Rows from block 5 of the audio encoder of a small contrastive audio-text model, named by matrix and row number. Rows with one number belong to one channel. Each number is 50 + 15 x the weight over its row's rms, rounded and kept within 0 to 99. All counts start at 0. After the name is the row's rms in percent of the matrix's.
After each channel's rows are labels from the 100 clips, of 14976, where the channel reaches its highest value: "peak on" is the class under the peak. Only what is clearly more common there than usual is listed. The data: synthesised sound scenes: up to three everyday sounds over a background. In brackets: how many of the 100.
# convs0: first 3x3 conv (encoder.blocks.5.convs.0.weight, 256x256x3x3, each kernel summed), inputs 0-127
# convs1: second 3x3 conv (encoder.blocks.5.convs.1.weight, 256x256x3x3, transposed, each kernel summed), outputs 0-127

convs0.234 102:32 54 38 70 65 72 26 37 69 31 65 60 80 31 56 56 60 45 48 56 46 40 68 72 38 47 31 19 51 37 60 32 27 46 38 63 35 59 71 51 29 49 72 25 39 42 40 41 51 62 31 28 46 42 55 47 48 56 61 71 76 30 44 41 61 47 57 75 60 38 52 52 51 69 72 47 45 40 66 58 54 44 45 47 67 48 59 51 63 48 55 43 64 68 16 75 63 34 15 55 47 48 46 42 35 48 55 32 37 54 61 33 45 64 63 05 70 34 37 60 40 41 64 52 33 38 60 54
convs1.234 090:40 39 65 29 65 41 42 10 37 40 51 16 13 26 59 58 43 53 34 21 86 45 38 60 52 31 55 46 60 62 77 45 68 37 39 32 54 61 29 76 48 21 56 54 51 88 67 45 42 39 72 64 35 36 45 54 44 51 55 31 40 37 46 40 55 63 32 51 49 53 44 35 45 49 45 46 44 72 43 65 75 43 60 71 77 24 43 42 92 43 22 63 41 42 49 53 42 76 48 62 58 71 24 45 32 55 50 45 34 57 37 44 47 31 30 44 36 37 61 59 46 45 65 62 46 60 61 30
peak on: laughter (30)

convs0.169 101:39 36 78 53 39 68 38 42 72 41 50 98 39 78 42 64 50 59 51 48 44 55 43 30 53 38 27 23 32 60 43 37 16 69 42 55 34 42 64 56 51 71 47 63 49 28 49 32 45 37 28 41 52 47 14 25 60 45 27 29 57 44 37 80 65 59 50 49 51 42 58 59 65 57 45 49 40 52 36 39 38 73 40 84 53 35 27 34 50 42 50 55 44 67 50 30 38 52 22 46 87 81 73 38 58 60 55 68 37 60 44 27 33 35 51 14 57 45 77 51 48 57 54 62 36 56 36 33
convs1.169 134:39 54 51 47 36 35 58 78 58 56 58 76 60 36 45 34 40 56 68 60 57 75 43 30 49 30 20 35 56 59 54 39 88 37 53 60 35 63 32 46 48 54 48 55 44 53 63 77 36 37 67 44 35 60 30 44 61 63 50 71 29 40 43 36 60 44 58 26 59 60 53 52 74 52 46 63 44 67 37 49 78 58 43 72 50 99 38 51 44 31 53 42 59 62 61 27 49 50 58 39 45 32 39 53 49 30 30 45 27 35 62 39 54 37 65 43 68 42 30 56 58 99 43 58 24 40 29 47
peak on: whoosh (51); explosion (33)

convs0.251 084:56 67 73 64 48 61 71 45 35 48 49 45 50 71 37 54 34 36 52 54 60 37 57 43 46 46 69 56 33 40 39 44 35 49 48 51 42 50 41 49 71 62 67 36 49 33 35 31 61 59 33 40 38 50 55 64 80 47 49 61 31 47 58 50 25 70 56 47 40 67 53 79 51 71 58 49 57 65 78 56 35 54 48 85 48 58 45 48 52 46 32 66 54 63 60 63 39 58 45 51 34 44 21 47 64 41 85 48 45 50 45 66 51 59 00 42 21 49 43 50 24 51 42 37 46 47 55 43
convs1.251 095:46 40 50 68 44 60 38 15 54 43 43 49 61 34 43 42 66 18 74 46 35 37 47 52 24 65 27 69 44 44 60 24 71 48 57 43 62 56 22 40 56 46 48 34 42 43 62 55 51 52 49 31 37 51 53 39 45 48 39 66 46 59 50 27 46 22 49 45 52 56 62 56 63 65 60 69 45 78 30 61 83 55 53 46 67 59 66 52 62 25 43 58 68 43 26 10 63 63 46 37 30 65 50 50 41 31 49 81 90 51 59 53 59 42 48 45 44 57 26 48 54 77 52 62 52 63 40 73
peak on: thunder (47)

convs0.67 114:52 35 34 65 57 27 43 50 44 49 53 84 66 45 48 55 53 65 45 31 57 55 32 45 48 23 51 42 62 40 69 51 36 79 62 34 54 34 57 60 47 56 41 54 60 47 57 33 47 34 63 69 54 45 66 23 45 43 60 38 43 53 61 47 47 53 48 47 40 41 49 30 77 50 42 34 27 47 28 52 84 40 47 64 37 49 45 55 41 46 50 59 43 64 04 48 40 54 50 53 51 64 44 49 48 81 58 64 37 34 56 56 58 58 21 41 99 46 16 52 26 36 29 99 60 69 53 62
convs1.67 120:59 38 44 30 63 49 49 66 48 47 72 71 61 37 61 49 38 74 35 52 34 49 63 76 38 39 61 97 41 58 34 44 40 46 41 23 40 50 62 58 49 82 58 46 38 46 52 59 71 44 59 44 79 54 54 62 58 47 76 76 40 34 51 50 37 64 52 55 54 60 44 49 49 52 42 46 60 63 21 66 46 29 49 62 78 41 51 38 32 45 65 59 36 41 48 76 41 50 26 42 34 42 40 56 55 63 46 39 54 62 52 47 49 35 31 46 99 46 30 52 54 59 33 05 38 59 53 34
peak on: laughter (59)

convs0.39 118:43 44 29 39 36 20 52 42 48 00 78 29 62 32 66 58 46 65 54 33 39 38 56 51 46 10 48 23 42 42 44 16 41 57 71 50 54 42 65 30 36 34 58 57 45 44 44 43 60 52 33 45 68 42 27 54 43 19 35 60 43 53 66 50 52 57 41 31 47 54 54 42 83 38 33 44 45 64 41 63 65 29 57 22 48 28 53 50 13 45 61 48 54 40 38 54 40 42 69 60 38 76 41 34 69 37 27 59 16 63 52 49 42 61 45 02 52 65 50 52 59 37 35 56 54 60 41 76
convs1.39 115:49 52 48 66 48 40 48 53 51 46 31 65 55 64 44 54 48 53 58 62 55 36 61 49 54 60 48 45 69 20 37 92 44 24 36 51 49 51 59 58 17 48 36 69 79 56 32 77 82 48 39 34 56 32 33 46 69 46 37 56 40 56 59 54 46 64 44 54 39 47 48 70 51 46 39 42 40 58 52 37 37 23 50 38 47 22 57 59 60 47 61 49 54 56 49 18 45 44 47 36 42 45 40 32 54 63 48 18 34 28 67 25 43 45 43 29 40 51 49 65 13 36 59 29 22 46 44 32
peak on: thunder (26)

convs0.250 090:36 52 59 52 55 56 50 67 80 36 60 66 61 41 41 64 50 43 52 56 42 37 27 51 61 38 63 57 26 53 75 35 66 99 61 30 66 68 36 50 38 57 37 30 37 61 52 60 57 76 65 30 60 31 42 66 56 28 50 43 45 49 29 37 46 66 64 63 61 43 49 50 60 28 40 73 44 56 43 62 69 35 52 42 44 40 48 37 37 37 66 41 59 62 43 15 63 61 60 40 51 61 64 35 70 48 34 62 61 71 37 20 61 47 37 56 37 44 37 39 60 54 50 72 54 58 38 38
convs1.250 099:87 25 63 51 52 53 59 33 69 28 68 48 84 40 37 56 51 55 27 31 57 38 51 84 37 33 81 67 51 58 51 36 35 26 29 17 41 41 55 47 57 34 41 51 67 28 61 61 56 19 56 29 26 19 41 27 47 64 35 51 76 35 60 36 54 30 61 31 51 52 40 63 56 67 58 72 59 19 44 73 52 41 57 32 50 57 53 42 42 36 70 70 26 48 53 22 37 39 44 47 58 35 52 99 52 57 40 53 53 57 85 35 48 47 65 51 46 60 64 59 45 43 55 42 44 26 93 42
peak on: laughter (62)

convs0.112 095:40 41 36 45 26 46 51 52 38 57 31 15 41 76 25 57 59 70 72 56 47 39 45 74 71 63 29 50 61 39 62 47 26 61 50 36 63 62 49 71 57 65 48 44 48 67 21 62 72 38 62 34 46 86 55 67 41 55 39 79 51 63 98 52 71 64 44 41 45 43 64 72 41 63 63 65 38 53 60 53 51 53 88 20 35 38 57 42 34 46 53 50 29 75 77 43 57 32 57 60 52 46 42 31 38 47 38 44 30 56 32 50 41 44 29 41 46 39 49 09 35 51 30 41 49 42 43 55
convs1.112 093:47 75 45 48 51 65 50 40 78 54 53 49 42 54 53 36 62 54 45 22 46 49 59 77 63 43 57 41 55 54 55 57 36 60 44 50 28 34 69 48 34 56 58 50 27 46 29 56 47 53 56 29 57 59 58 45 40 45 43 42 68 25 16 50 40 32 20 79 49 66 48 55 63 62 43 30 44 36 33 43 46 59 58 42 43 54 47 79 39 46 53 52 38 38 48 76 33 63 35 75 47 57 47 29 23 55 62 42 45 05 30 50 38 37 27 59 71 55 21 33 54 57 67 27 46 33 29 43
peak on: whistle (34)

convs0.176 101:64 53 59 38 29 32 64 62 64 53 52 64 39 53 46 68 38 67 80 66 57 53 65 64 64 32 57 36 56 78 68 47 47 73 45 36 32 82 26 49 45 51 77 85 68 63 63 60 51 55 58 82 55 40 74 67 37 45 45 63 63 70 49 49 32 56 46 54 36 26 53 74 67 62 41 72 45 60 56 51 43 65 46 45 49 05 45 50 51 45 70 47 42 46 50 62 54 25 31 43 63 48 71 42 46 77 61 42 24 35 46 47 40 73 25 68 39 53 35 27 54 32 39 56 32 69 77 43
convs1.176 107:68 32 72 36 32 46 51 32 57 49 45 49 40 55 17 37 44 42 77 34 51 53 60 60 54 68 66 42 59 48 63 07 46 48 32 79 35 32 45 37 53 31 61 56 66 54 16 39 65 60 48 61 69 24 61 63 40 44 50 38 45 31 61 62 54 25 38 50 59 31 45 60 69 50 56 55 59 39 45 51 50 37 75 33 26 31 72 46 62 28 33 81 82 58 66 52 74 34 34 58 00 13 26 67 46 63 51 42 38 29 55 48 30 50 48 32 63 45 50 62 36 59 46 06 42 45 92 34
peak on: laughter (64)

convs0.22 107:44 50 46 55 54 42 36 60 62 43 79 47 72 54 57 60 36 52 24 46 68 61 39 53 59 51 47 55 39 47 57 54 46 60 55 44 31 59 74 35 52 39 41 57 55 58 48 24 79 25 37 34 28 60 62 34 39 58 51 58 38 73 48 67 40 55 51 46 48 50 26 83 39 34 42 64 35 30 38 29 33 76 97 38 54 67 22 37 62 40 67 60 53 43 17 42 48 56 52 36 56 55 68 41 27 38 54 28 19 39 50 54 59 86 32 52 43 67 69 63 52 32 54 58 68 32 47 40
convs1.22 114:50 49 48 28 33 56 65 42 54 54 63 40 41 45 62 42 43 45 50 46 48 48 39 50 69 45 98 85 57 26 74 27 74 64 30 28 42 36 74 76 58 23 31 34 33 39 39 49 37 35 40 72 57 31 52 52 35 61 67 73 55 43 36 48 42 50 59 50 58 59 46 73 36 47 33 59 57 49 40 42 39 68 58 43 33 42 63 49 34 35 45 37 54 58 61 93 46 49 64 32 69 35 54 70 46 68 34 54 46 49 34 40 48 83 49 73 99 60 40 52 58 33 60 51 65 64 72 46
peak on: laughter (82)

convs0.23 106:37 62 46 64 49 85 40 50 61 39 56 52 49 62 70 65 54 58 66 37 39 39 67 64 39 42 80 72 16 57 45 26 00 60 29 46 37 60 54 67 56 64 50 44 49 63 47 44 65 40 27 46 20 38 45 43 58 44 61 38 68 53 62 59 63 51 55 35 27 50 35 45 64 50 56 45 56 42 63 67 58 53 54 77 31 55 56 64 65 53 40 55 50 34 48 50 33 30 67 26 74 77 42 61 78 33 54 71 60 49 37 35 58 64 49 28 61 33 66 66 66 48 52 52 57 54 49 41
convs1.23 107:48 61 33 59 44 52 96 60 47 50 73 42 54 34 61 27 41 51 46 66 46 72 36 52 57 30 65 40 55 61 37 50 91 37 45 41 58 67 50 97 27 68 42 38 42 38 56 46 55 42 30 72 60 66 37 72 47 49 67 44 31 64 30 62 66 36 52 32 51 57 31 74 67 54 83 65 39 54 65 56 56 43 59 55 58 76 25 66 59 55 57 48 45 61 68 45 47 52 38 49 65 28 43 44 53 41 55 40 79 42 43 51 49 57 63 40 99 36 50 29 35 53 49 90 38 55 60 55
peak on: laughter (36)

convs0.108 109:28 73 59 56 53 66 48 64 47 58 36 55 71 40 55 46 56 40 50 47 56 34 58 31 42 58 74 49 79 62 60 41 40 34 42 61 52 33 38 51 63 42 57 49 66 54 70 30 55 39 44 43 34 04 43 72 99 62 49 58 53 58 60 39 68 78 41 69 57 54 28 75 77 24 46 55 44 71 38 48 57 27 47 44 32 51 72 38 54 56 45 51 57 16 64 65 48 56 59 71 63 50 59 56 69 51 67 34 53 52 44 62 33 52 45 33 47 57 49 50 39 20 35 27 60 52 37 49
convs1.108 109:23 25 27 96 53 63 43 49 52 30 39 33 47 32 40 45 58 57 37 62 51 48 52 43 78 57 46 52 40 54 42 40 58 57 52 24 50 53 33 76 62 61 43 33 55 65 17 80 67 80 28 52 62 80 73 59 37 58 50 51 45 59 41 39 48 44 50 53 27 44 60 46 52 51 46 44 51 26 54 20 51 39 60 28 54 37 33 49 45 56 56 63 51 45 30 46 40 57 33 89 53 40 47 48 55 47 76 35 78 48 48 48 44 61 45 50 33 62 60 28 26 23 36 40 52 54 45 61
peak on: whoosh (61); car passing (33)

convs0.119 094:40 60 67 46 44 68 59 62 51 63 41 46 45 37 35 61 71 30 38 36 39 45 64 93 61 45 55 39 46 49 55 49 40 29 58 63 38 48 63 44 60 68 50 33 52 51 55 39 54 44 33 37 69 65 47 65 36 73 45 39 40 69 74 54 29 67 50 54 41 46 33 19 54 37 17 45 43 53 68 69 66 51 58 45 52 33 57 41 37 84 49 62 33 21 63 54 45 46 32 32 42 52 54 40 51 47 44 44 98 16 23 56 23 63 74 32 69 56 50 47 42 10 26 64 45 64 41 40
convs1.119 095:71 59 38 61 75 38 54 50 03 44 37 51 37 60 53 44 58 67 45 52 42 43 39 53 62 49 45 44 64 36 73 53 59 51 11 50 41 20 52 59 69 62 60 66 54 57 48 62 40 43 43 78 56 57 30 59 77 61 32 34 49 51 42 56 55 49 45 54 38 62 40 65 65 69 43 34 39 50 27 63 35 19 39 42 45 48 49 43 53 77 39 59 73 38 54 67 51 38 50 42 59 39 47 42 58 62 61 43 65 50 20 34 66 64 24 41 77 34 23 28 45 42 23 64 42 54 29 37
peak on: laughter (31)